config = dict(
    train_examples=97500,
    image_size=32,
    crop_scale_min=1,
    horizontal_flip=False,
    num_classes=6,
    drop_path=0.1,
    stem='single',
    widths=[96, 160, 288],
    residual_init='none',
    learning_rate=0.0016,
    eps=1e-08,
    max_precond_dim=512,
    merge_dims=False,
    warmup_steps=480,
    adamw_weight_decay_other_params=0,
)
Rows from block 4 of a small image classifier, named by matrix and row number. Rows with one number belong to one channel. Each number is 500 + 50 x the weight over its row's rms, rounded and kept within 0 to 999. All counts start at 0. Numbers have three digits each.
After each channel's rows are labels from the 100 images, of 14976, where the channel reaches its highest value: "strongest on" is what is common among them. Only what is clearly more common there than usual is listed. The data: scattered letters and digits in many colours. In brackets: how many of the 100, against the usual share in percent.
# convs0: first 3x3 conv, stride 2 (model.blocks.4.convs.0.weight, 160x96x3x3, each kernel summed), inputs 0-95
# convs1: second 3x3 conv (model.blocks.4.convs.1.weight, 160x160x3x3, transposed, each kernel summed), outputs 0-79

convs0.118:408490492471446513508500467541516556439430448468454503471458500458478446579442300529534450462525567386473483464443465434450553519459608438445470482468476503427521474427509462460482488515517458499513551626387432401523496526500453472533498482515474482540460452482444508452511531507467468525
convs1.118:508510499530430585443352516464554497542450514499524551525579575536602528529495566467535498555550439549463403553541507512528497492444541487551501495559463436454517596538450487518537483541527574506479539517423433435529473489648588486540533543
strongest on: brown (61 vs 19.9); black (59 vs 19.7); purple (49 vs 19.7)

convs0.131:492462475537496554517546482517535493507545462471492510517575530449489446517448546471537482515512395434540404457401571453465446453474420532503447570508529574436568498561463523501520519584507500578465384464559521509621462509448541508564454585450576590501526631500471432501527486557560514482
convs1.131:443545579475575507482497461460448556493551508453465510507522501444485430461470458617522491488477526455424534426498515489560444514458512461416501464495596471568420497490503456520459497479494495486485506512433518484429547476379454446429496478
strongest on: orange (70 vs 19.3); pink (52 vs 19.7); white (41 vs 19.4); the character C (32 vs 9.7)

convs0.128:556456369506438518411472498531390332515493463504461477403477510449491506489566585346474474499526489556477524570542525520516486500484474523537519468471527554547473509489459493480434519408500404473458471473537527568536453429515424517457408482405495511517510518498509511525479516509557496599
convs1.128:530420529514512395490583456434524479491531508550400510491515506460578595460563531575602434543525483440453422537464518478534433532594497466486523487472519439539586475473466510458484554515526495521424513477477454462558506484445546504475519547
strongest on: brown (46 vs 19.9)

convs0.157:586510498485445532572460540548568455519563566536655491414473515674595585480500495539556450506428498427452421535467395520510518502395487489533495489550474466507564526475468480532486541550551521504513423576526459499490427471521519465490444482457472526482502547506501424517537489528441521430
convs1.157:431473552511463477514507489499463522455545449442468468481514418513456471406559467588378506387525526527432528427449424514468481587478443497457550460528458518414457498450529603442504540511533490469498539475497456460454443508484473445494454385
strongest on: white (52 vs 19.4); yellow (52 vs 19.5); orange (44 vs 19.3)

convs0.71:496574567493462514351459466459546489375511536502466487430497491560522465565611531491455547541492490542483412426492483461493529464530418489561472526503425510502434451470468401540520496547533517494425510450523479547513543463509463512383565395421511456451468467499417422568555448461470478487
convs1.71:474562501551455538509547488482460456493537489563558441511563489458492511433415437480389495462387517428463546504504469491469520479404483399487444592472540532479465455485490514490457475543468454503516477561531582554420565530465541431489450478
strongest on: purple (56 vs 19.7); black (50 vs 19.7); brown (42 vs 19.9)

convs0.50:545477573465451532565438501511497414521556536546597472448492533614608558500529503572552500525461417500517390469440471478533536530409511498529438488483514554511576538433462489522507485576528488525518427442563525494535437521508520486487462484487493554507578604507550448553608423466427514393
convs1.50:416494497546496509525549471470431540502576510473461460486533423486479477377596464614409498361464490468442490453468433494515452557450488488428487487498513513460477462475528544455501496528510517492506503509465472511445509514414488435508468387
strongest on: pink (62 vs 19.7); orange (48 vs 19.3); white (47 vs 19.4); yellow (40 vs 19.5)

convs0.129:435514499529501462497500516513523589502459493466509488479546528457411442474333396476490374490528466376515496434339498411410483490487512504481536477475466520401544466517519558468511514510499412515457525559498412370543484525486494457541516549495479492510463522503472503442453523538552501498
convs1.129:469507601506515517435378575454496616525433472514547513512494556450553495519469611472564505544560435533509422522505547525536574519481492517516491466594519445500445585547454450525514487497487490525515531605364355492470482425541530556486546480
strongest on: teal (72 vs 40)

convs0.6:463525376551523515478477521528514441449457500533461451472494510428457478535544574367517524524570432599499525502505515557522498526562359545498539555468491536535456550543429368461438546385412474445475485535548459578548530495531510502534451453418524520600502524488474470521485465520520517557
convs1.6:522484628466411407496575499412462448527603463519445518473463458426444475525553444502539491524500572467481489440448437487537413451563451476450583452453488488477413499456500520456472541553563441496539547443425476507519466413435450455510500471
strongest on: black (42 vs 19.7)

convs0.141:422508491501485457506487461506507549435453488446483508484499511447433415534378296515478401477551537395521472468386554461429516521501533496451484471486492504407533483475541552484525518558468443533488503560431387353578505518504487497528523495538514471516448520506447481490548503504499514463
convs1.141:488540551508461522437334503440518485545484531522545524522546577523585526520483593489512481516526451538478389557552530559523508504402533474533482485577460407467466625543461463515564493558499573539533567561444390463521473475618555520543515508
strongest on: purple (47 vs 19.7); brown (46 vs 19.9)

convs0.69:557474490489535527558476468493468403578559595450544458442504498540565554473443462549507523459443430521569433530424555566466492534447533544515404509523544493550615543567558555540497497522522492528518402436486534479515453564550599511480480491519554562460594500578612483446508445588497490469
convs1.69:438484565466501538517557449468476544500571489420503522485514454453461440440500486538414508433471536443451533402498442485479494591427481472431497470525491482471462504447504564454499481559506486469483500515464528490447458437434486414477444426
strongest on: pink (40 vs 19.7)

convs0.109:412557545497442497480467461535460588465478451423447504494529529462456429556343392521513467487538535374450483483391536439485605522433449479441468516486486482408533472412442516518498533519595441501472547520494447400557468494505476473502510542508433476550480480510435526435495521535500439495
convs1.109:502515570538468490441345497474523635538427506485489572568541574503584528525471568489575534519584459531546384500512478495582491499524557480521482502539533453476512571544489483543472473536547556471500608526401390385485463495601498502443528557
strongest on: orange (40 vs 19.3)

convs0.104:476522481489518504505511456493437486497522470437441558488525541413497410466396396535512458443518463455519425540403441440425456504492422484477510520507448537465562442562496599515490517523499397534408404480456430392563468523493487447529439491439499577520484564518412499468479472508599515580
convs1.104:455576512467639593426465541475447504530532511540505537484528534448449382520514498555523382519501421534571499509542574494546561527551470568489480467533553401532446539528451452531494520479508468495479551558464400526474528418439494487486482429
strongest on: orange (65 vs 19.3); yellow (43 vs 19.5)

convs0.145:483566355580564467478527484462491518419436494492404510430502558447482519405464514418465480462518523508557491541555481519550384471567487481474519479477486555539518493520470490492488508380455488366471471520497439461535456524565468525523457500470522547512470550478410430552390451496442467603
convs1.145:510516521458478475478572536454453495614551466567512452499484443450534352546438403517452479425565528478450541431508512485419431520470444496441518474460492435555404445465466515455500609604491467513462599464499459487547441407452413496576459538
strongest on: purple (42 vs 19.7); black (42 vs 19.7); blue (40 vs 20); count: five (37 vs 16.5)

convs0.142:482508443532510485420525487523530473507480406558549503414484518405509387555485481377525493479498410433594382436461489518472539427482470515504517521550565549435541467534490466496554564504498511599442395497570468486583468479485493448559513544421601496543515552570499421510448502501528473492
convs1.142:452605524517508496500512520472446587473613523438457548511489454452474394450511458602515465456455526475464512424532498453532398503484500464433485508486541478575344433491440458490473519475478488468432474456461493509461538491361440527460477494
strongest on: yellow (51 vs 19.5); pink (49 vs 19.7); white (45 vs 19.4); count: six (36 vs 16.4)

convs0.3:489484416524492473467477522487426336454400494554458477435482489490536543464513554422501483445493535563554530552578477474534430484510529520501507485492494527573490512495448421486478495352435484364472540546526493530582455479542463522512488483461497563526480539487410488567442502522402490623
convs1.3:539423489451423397471576486429494425541554452536470450487504468473593539466487456504553461500498476464423527494435491510473432519531444481478512450427464457495483480474458513470481575606583481513475534502496457498551460429437519466558470537
strongest on: white (65 vs 19.4); pink (49 vs 19.7); yellow (41 vs 19.5); orange (40 vs 19.3)

convs0.4:495561571518530444493468519558582596563500515477502526464554486524448538508408446499431351531475500366505485428392477479469549547530560511477484454611458495467456473482492536496517501543466501510544486550507405343456533416496512507502543506564441515497467445500489506452559477536426554466
convs1.4:451430518494368533493396481468447508534491437526595579519491552554433526505484546510480477452535496593513500517507384530463487502368471431516525424469435546494375523515499551478522495495530497515487528602520452501411508503528485458456472475
strongest on: yellow (63 vs 19.5); white (52 vs 19.4); orange (43 vs 19.3)

convs0.121:517447356518443509416479507510405339515490469532464464388482510479523522480548579302478484483516515575496530546553552511551462502502475514541512494475517541566503515455462445467455522395478427454481477488521510575553453448527461511483407470444518529513496543487492500524494516509526477591
convs1.121:524418532487502433498582483430514444523549488530429521506513499458572601473602492548607444517517496419470433528446529469552449531582495452517534472482500433510568486470469501447490567549542485523427524475483477477575505481430542499509538534
strongest on: brown (46 vs 19.9); purple (42 vs 19.7)

convs0.74:460538566553496472444453484537566465391511482474487501465506503514484416568497398563459440553516418420542441364413494443430565486491432465507489485488548546422481429569484494523551476557508463546443435565522432382578480519488517490519535557455533529488527551428459439476550414498486495473
convs1.74:468581540520535611474423534442488472503559513547576549505515547478475473433570521572502440486454481539507457572546541552529479453334555504488442512503549477528396544547451449523559450444460528536456586565425457519464608470498496503486523468
strongest on: red (98 vs 39.4); the character G (25 vs 9.8)

convs0.54:507478504486547471630528468479524485538492508484515564402413528448459429444384467420543488526470413424533460422434476532524458445519424548505515515541519537460617495554557508480541526579602486539418429472509491394541472543464458481556535552430527566501540539522484517479433536573505551485
convs1.54:421564553457426523486566472514445620436522485420468508530469452488497497445425466551518512458483541454501529464532488450564491518522508466440483557542585537504431458507508560514502563496442468452432476521466499568370430472452477495504481478
strongest on: red (66 vs 39.4); orange (63 vs 19.3); pink (44 vs 19.7)

convs0.31:481509412550458490441453492504480415453418477563478489400467519505522512449484521360478452459506528491502539511563471453521416456488578516465548488480474542527487473473462403475524518410416464388489543527503444488614444498533430471554430501483461523492483552494400497502437521512391447616
convs1.31:551471512461392451462479511418560469506520436518516470508526507462620501487486428463569547511521501443444460516475528469492480505538436495495482437429482467508422442473445540454497595591576477547510495562483391491584445452523506451631498551
strongest on: white (62 vs 19.4); yellow (50 vs 19.5); orange (48 vs 19.3); pink (46 vs 19.7)

convs0.123:470551539514508478548467483509478577494469486460486515516576525473443416489342383502536411537516506388524435445347530441435485536498469490487462456487497507425573463482533578474505493510510447552436503570478418325516470532509519490556508562532507515540487557492487522442515511496492530480
convs1.123:453544569492548557432365511433490576561477571489563533540557571489537532521514609559539490533551442526558429548524552512532553498418502495521521454531529478502457570552489451510522501512467525523471607575394372502496506437571511517463526488
strongest on: orange (50 vs 19.3); yellow (40 vs 19.5); pink (40 vs 19.7)

convs0.108:532480447502416553505474536529551504608492557503588503389481574537558569412469564405588497481493460493410500535446503510556432512408450504481509534522467545540495492485450523517407511482575455502443437522490469547486440482526514444565450471410456586470632532543578427496459467502519498485
convs1.108:457491550478501464539519487514435529472565464425465510486510473482457451479548550550465498448513533526448527388442413457570463576536471532459575403548507509439461501451523547411489539545538506472509541474460463442486439424448497472487468403
strongest on: pink (55 vs 19.7); orange (52 vs 19.3); yellow (50 vs 19.5); white (45 vs 19.4)

convs0.62:543454388526443527410480511520404320526499440521473483389497515469512507499586608313497472512519510535504526557495531520526486506480434519534507494474516529527476526454441490492460516413497408480461463455547513573547480442526459505499427472402497493523511497526538527523510501494565490580
convs1.62:485451563520522398473563454419490476504539514541410519492488504438541590486616505573604449526533486450476430515471503472560443542587481456503539470458502440531538482473458503444486539523535494500426528486466450470558491468442530505493505524
strongest on: brown (48 vs 19.9); black (43 vs 19.7); blue (40 vs 20)

convs0.13:505402500498482499461489506486553524488454489493509479419470476491452465561536521445485497569520399551474493447420514525547594533558389634521427586456418468493442604531504353456470506520406482547523499466515519515474540485489503475549491497418511562594569446454561537506518531562507442469
convs1.13:461538569452416470454500416412548470490528442423489518468491444506415496557469486458477532513451580481513431428482455469554507430482522443476597494421461518468394569487415621482500497547583471471482448436433433457470522474503438450489469451
strongest on: yellow (54 vs 19.5); white (42 vs 19.4); orange (40 vs 19.3)

convs0.154:574446390503486500400453473475387388496443451509434505393558485434465518429535534359508500474506526578532517549532538575496415477529491507533480452468565506564507501494534537466444473399465389494455434462568514492524444445476448491456398515488496501515515496513471462546449518479531520563
convs1.154:516406528476565411488520498479489493502517523539410553501525490459575555438536524557619432533519428418446415483454582473577444550597488495466503471497526445518582497486481472443523562522534492534425559478466436468569486462450520508469520566
strongest on: blue (50 vs 20); brown (44 vs 19.9); purple (43 vs 19.7); black (42 vs 19.7)

convs0.97:539493509541559507605494436499541433518532509464536531358421533456514439462487510359581527511459421484495470438454477544561474430474399506510518516530533539489583510493533494517520523558657477568454414429539508479500468494470511478544544497438515553503559492596457521526430483570489551468
convs1.97:433556552494411506485601470547453620453527486438479538500477457497497473442437462535544506472482540432556561473509473430534492509551502446468475578555559525487456436513509574471515542514433451473447463519514513585386404486442472528514476489
strongest on: teal (66 vs 40)

convs0.86:479484513504574446505503476486501556387462499456471504526578494480397442425427358533444423507533537446554516535470535474470432485562561505472398436476568541421561475481587535476591519526470448563457494534448418386508447497466494514516523502559528516485417518434428425491541506503459472492
convs1.86:434522510472525520457361476467470486519507543525565574532528539462540520535472544501519479494528417527452473532540550550479510547353469476508514493496456481519457555545453489513552504570481572551470527526445444472549435428566582476515489509
strongest on: white (48 vs 19.4)

convs0.114:448558501529515469531478470515508586516473507473490507480515538458458453528343373497522401472554510382497492440325513439440521526470481476497538466479498492402565435491508563490518495494545424492465524603494395353547465529511482474579508504502476491535499540516486508465499528520501513463
convs1.114:446540585505454513454331530439504583536452517510532498546537575527555533526448608526557529516589464546529401512513493517525507499466541430526495465567493454494477597533472463482491514536481534522479575573385382444514451455586498499530542493
strongest on: yellow (66 vs 19.5); white (50 vs 19.4)

convs0.134:464497368529514502489509471497506538463498456548462529378465556426509459480520523325516493476532433544515497535514516560534464471504408463466542518519516611499512528518443416516479586404485504428439404540566486512630485516535466483538484501448549527553495548501476438561412433539489511514
convs1.134:487533641472474432503601533437439501532605463561448511495487455462453451471535461616473502472520558480449536435456442487481411502514500515446606432469498463513383484464496524440478565599527441506506545456463439493469471423475447490572483495
strongest on: black (42 vs 19.7); count: six (38 vs 16.4)

convs0.60:441518403561486538364483506516530436461533451552546517405466526489487470511548522369486441455545414448538455492482489477459481493430393484519566473590517578436502492477447475511471586459486539505470457485543515564612418517497501477485486530430556520503448549569500400525431429501446460480
convs1.60:509575476532465488533555615481456480512555446518494416447486513459473384416475395513408463463465524390478553504476479457406450472471505414476443482493540509558362413442501475421461467460475422437486458503534578516517543509425420555527448461
strongest on: brown (49 vs 19.9); purple (45 vs 19.7); black (43 vs 19.7); blue (41 vs 20)

convs0.105:488466392496493465425475483541473340448498472524418455342470473448488507465541564300473529454506514560496526506567486496470440519520413522493521503514515575557486489449510459552475515394508484470433504498538499544526514441452473535436438562447519524521458549514534505535441504515512507544
convs1.105:480419550506462386483698455483467488519554523547425502479486464449504547538455464522576507535547497379450513495464467466491431505586485468498544558433538493510506411457469520476478574496539442478430461449521554490481453487428493495473449557
strongest on: brown (59 vs 19.9); black (51 vs 19.7); blue (45 vs 20)

convs0.63:523453383520431518513494553502586541594515588483506521416464575531527592387449570466554527470495471519445502518429484533551436498462440521485531524539424528532477520512479535512434519465511451439488409525507453531453453426503570465512415498443426589471592477500607416499479433555527498490
convs1.63:458480519480487485525512511500468510478528450422480466473519482474469454510506540543367513432516549507445552396426423470510506564488462531446586434542504526437472503446534543407490585538519485461501535494479471457456484461479467458492465421
strongest on: yellow (57 vs 19.5); pink (52 vs 19.7); white (49 vs 19.4); orange (44 vs 19.3)

convs0.110:495445450577447493452515555510631567528499433556503498383425539557474513433515552402523469450518491427438558524474475476538485454438423534516592496529420474442415516452441419446516598423452464478471437591563478469505505451510552430525453496479520472486502475523546472514443430563472507479
convs1.110:443509526448476467494463553473471494471536433491468403452432459505488444522454488522366523472516563512435520480436432502435483533484450513438589417495483514454427421423556551451497554515495412458509496432493459473496437461501459483535422426
strongest on: yellow (47 vs 19.5); white (45 vs 19.4); orange (44 vs 19.3); pink (40 vs 19.7)

convs0.41:458475559437361516535476531537448525473536437416463571557514520477463440529467406551543528578519507461455415539416505442506568552446530483505367510418531461431538474416441495515470478552532449572484542502455448413453451526489503495512552482523450526578538441441453564419530481466465512452
convs1.41:467549523568529547440379442445522518530421535497506550527567558544572551577534568540529442546546431563498395575527510539572502513429535517539504491502528464480541545552453452531551455505504599502460536483425398410504506499630552467447505556
strongest on: pink (43 vs 19.7)

convs0.144:451496544514480523431484504581535475406500463507427540484478522518551397593503454545453490566514467399500404390361423415458544474470487462524479512453552563393539444492440435556545491539543474568467507544501464529591520518483501487529528566443505468516490539448426481501558490492537444424
convs1.144:474588586608463522449381464432485505556509534497505510526532532504541537549535490600535458541507481545429414555537534522576443470388577446483487516453543502556426516550442430530511471445465522476438537478432436446476545494511514437427527527
strongest on: the character O (25 vs 9.1)

convs0.153:538495442530580504405492460499441483459512451449458530481566493428458472401411495484482469467525495466601423544396541482455436461528535540512440482497511590488553449522567605484552511481440370537458427483548441462501426474477548482557442535556564588543458506517439397500502513513513538533
convs1.153:485523535438624461457429472470452499489498545563471559534530496416513452523513519551548495497505441520475516444484598492568476560434436511444543451484512439560406549509477438490526535516494509532420609497433451442514499375475505495505485506
strongest on: orange (50 vs 19.3); pink (49 vs 19.7); yellow (48 vs 19.5); white (40 vs 19.4)

convs0.113:416545516507516464471410465526535550454478480449489532495489497495425454480385360500498375483518455388536481391384555472395531533566488494479483481527456499430482452559527525452550496488460494511549497536481409322459530482485531516503505505509515463525491487475484501457563489475523498422
convs1.113:492555506536427607451360530436511477582483501495575560508541571540483488533485595466481512504483478553535421607517516520465526447367523486543434500546455455480378586555429464511530416494491509548500542555382436512472488467600516520525518472
strongest on: green (66 vs 39.1)

convs0.136:512474401542545467456496484540423339439439502551481507419504497484472559453478524388449512460483459581537535512548477555510411500562430525512480516517497577538510513518485448487470486370395487394498462494465500523547473498550538547574414507462511564530513527474518499527464485532426471629
convs1.136:559438532454427451488625551475533418541552458513473487429459493456501465540477420466526480513484492408462548451491465464436456483546386479473551479390446460515452462433500538436468521608599445491454504508510528527517441460463493480536465512
strongest on: the character E (25 vs 8.9)

convs0.159:494527411535550508392454514467374450466421500536436532396541479444465494455511501354451504457519493551516458522489495519514452508513468481513450433497527522570537465447499554470438515386450400461433447476520460488526433478502479478500387492462508566560533502500478419552455475466540481626
convs1.159:527474493467546501452566533468444518542542498566403540498469486419525464464474501495656384480519442453501488429461545460551459564584483514433499476524529420553501543509477466425473561568531484505426627456431442462579501379412485537518465548
strongest on: blue (48 vs 20); purple (43 vs 19.7)

convs0.100:610479462467394556532503553492546452477550627543560465438506517611579680515595591566557536508448482557487488475528447460494482519473512499510449466479468453567457506443490536502451464506546545444576451479531559551428465508520542499444487519499459490432505504533512497524590448512446517471
convs1.100:430483473495455490559515480512452497488517495435457472521491451512452501413555523462374496390479509505419537412458392497445475574463489452456525496441466556417495465446528542446455549512540495451510506521514549426432492534435502464480468392
strongest on: white (51 vs 19.4); count: six (39 vs 16.4)

convs0.138:416574506522542459424471449512516557457456474508513521472420516512433413540361402504516377500524497370495460436379511452425545533503566499459542486447461492426514469528502486430507517524465433479524512550463428357518525552514489464535499488472461478502461498463478525442533513488517424435
convs1.138:528534533556377560392361524429555545561485489503545555500490531522533541563466552456543554515533507521527444551556487507522519442466505471538496487533450423523440584521421497492523472536517487552470514586397414446531489479605532511582528532
strongest on: orange (41 vs 19.3)

convs0.152:400545518504548466506491494486518504420475486470464524479520494492429453490432334513434374479551491380540521468437494459446463504567500440455480422497527521391523514531570541466577529516459526537535475512449402335555508504480551520531498497507498489477427503470496397471484502531484485445
convs1.152:499524471449478579500429510475440476539600529531599485504461548464474473531442481503451462450508461526475512548571479567429477518298519438476464487504415472513363540587494465480541466513491521566489541576521491574493480486534518578557475498
strongest on: teal (67 vs 40)

convs0.84:549432468458396477501497540496551471547522538480470494461484521514503563506540598488518544533487402531445516529479537506530498525464407535551390540480464460568417555480517489459429514494484484470477490413526559530421479441477560507532476453457439542459685443510650472562545511543551491449
convs1.84:477468511472501453562521437524484505467530471452472488489503449464444469504560534467425472469516557483482482379455387496498456518496469465419552463478495556430490494451492523476509502519568482448519501472462469410483487392433514439449479430
strongest on: yellow (53 vs 19.5); orange (44 vs 19.3); pink (44 vs 19.7); white (40 vs 19.4)

convs0.28:446535424586486493422502516503578607483482460572455488424421531509497467463463583439501449459516522403477549508476498441504446460460439463508627502513415517450452489525445409403510575493422541400509491554451464497573521490515489389544422529448476496432461519505518509515428497522467456544
convs1.28:491502491473472519489493597462483487502521404540490391479462494492513396525435465495405525475539574495507556499462475501429487491522393517477530418459502495532418428460519503468491563502479385473538469496484432505573506478494429469651488446
strongest on: teal (76 vs 40); yellow (40 vs 19.5); the character 9 (32 vs 9.1)

convs0.101:503432462526412540511470552499585500548531543504564504416452570541556536474532577445542512516500357526439424475430550498554484498413414520504435567512496576520503527502482450518487556536528473515445428510510488550542461488510567460560448503433482597499605556528605418542546443538522500428
convs1.101:444508591482520461542529458482451538453587465449456487477487441496440460440543528568425501439500555485447508424439415502544461526466491482439550432526520521456436472436507550464492528525526502474507535475465461466460492471420515447474448405
strongest on: orange (55 vs 19.3); pink (48 vs 19.7); yellow (40 vs 19.5); the character C (31 vs 9.7)

convs0.58:437518439559558470453452412523497519503460497508480536419484526424407461392440492479471377532478409394509559427435539528437461511543535578466554495502411532452435551603523474429482481536414508440553507481485478402539585480500521456520496519437522537495494522502540553450457520515501419530
convs1.58:534465495458419543425530544467527506476497449464536523451425525502476427498414455439471540564511538479470454479565448491443510421444504477482500480459448474554310494441498517459515469479540444486508468592461513526491511484523430481564485450
strongest on: purple (46 vs 19.7); black (46 vs 19.7); brown (44 vs 19.9)

convs0.93:492465396528451539433477489544429317486503465556477455394461516501497479544594576292492481493542449528504504496485532497509504503501408507530564486492508560493490518437426417505470532434488436519465456470540482605546501465529484499521442485415521498521514516520496461513499496492551468572
convs1.93:473481596531497428484568488423483479521569514554413496467473477428505550499620462575620456495549517438458463504467521469555416499581465431483511485472522411516472435485430478469468508512549491506421511442462479448564523504399523504511519553
strongest on: black (47 vs 19.7); brown (47 vs 19.9)

convs0.14:493577462489497536468517542419534511535589590401399516517499562480521485408436536586525499421488457505484426564457546406441441458480451498558460546537476507503478431555500575481517531520478484516500364428520510484531440459496527471452418504430481594489471525539482433488418457534575505590
convs1.14:446497499450580598479518580449478520557504485486526508502503515428465387539473455517400464434457482478499569459448485445454537556461461527453483423509524462570457545477495477483469562467490438491470514521499521528468567466400463468477476430
strongest on: orange (49 vs 19.3); yellow (47 vs 19.5); white (41 vs 19.4); pink (41 vs 19.7)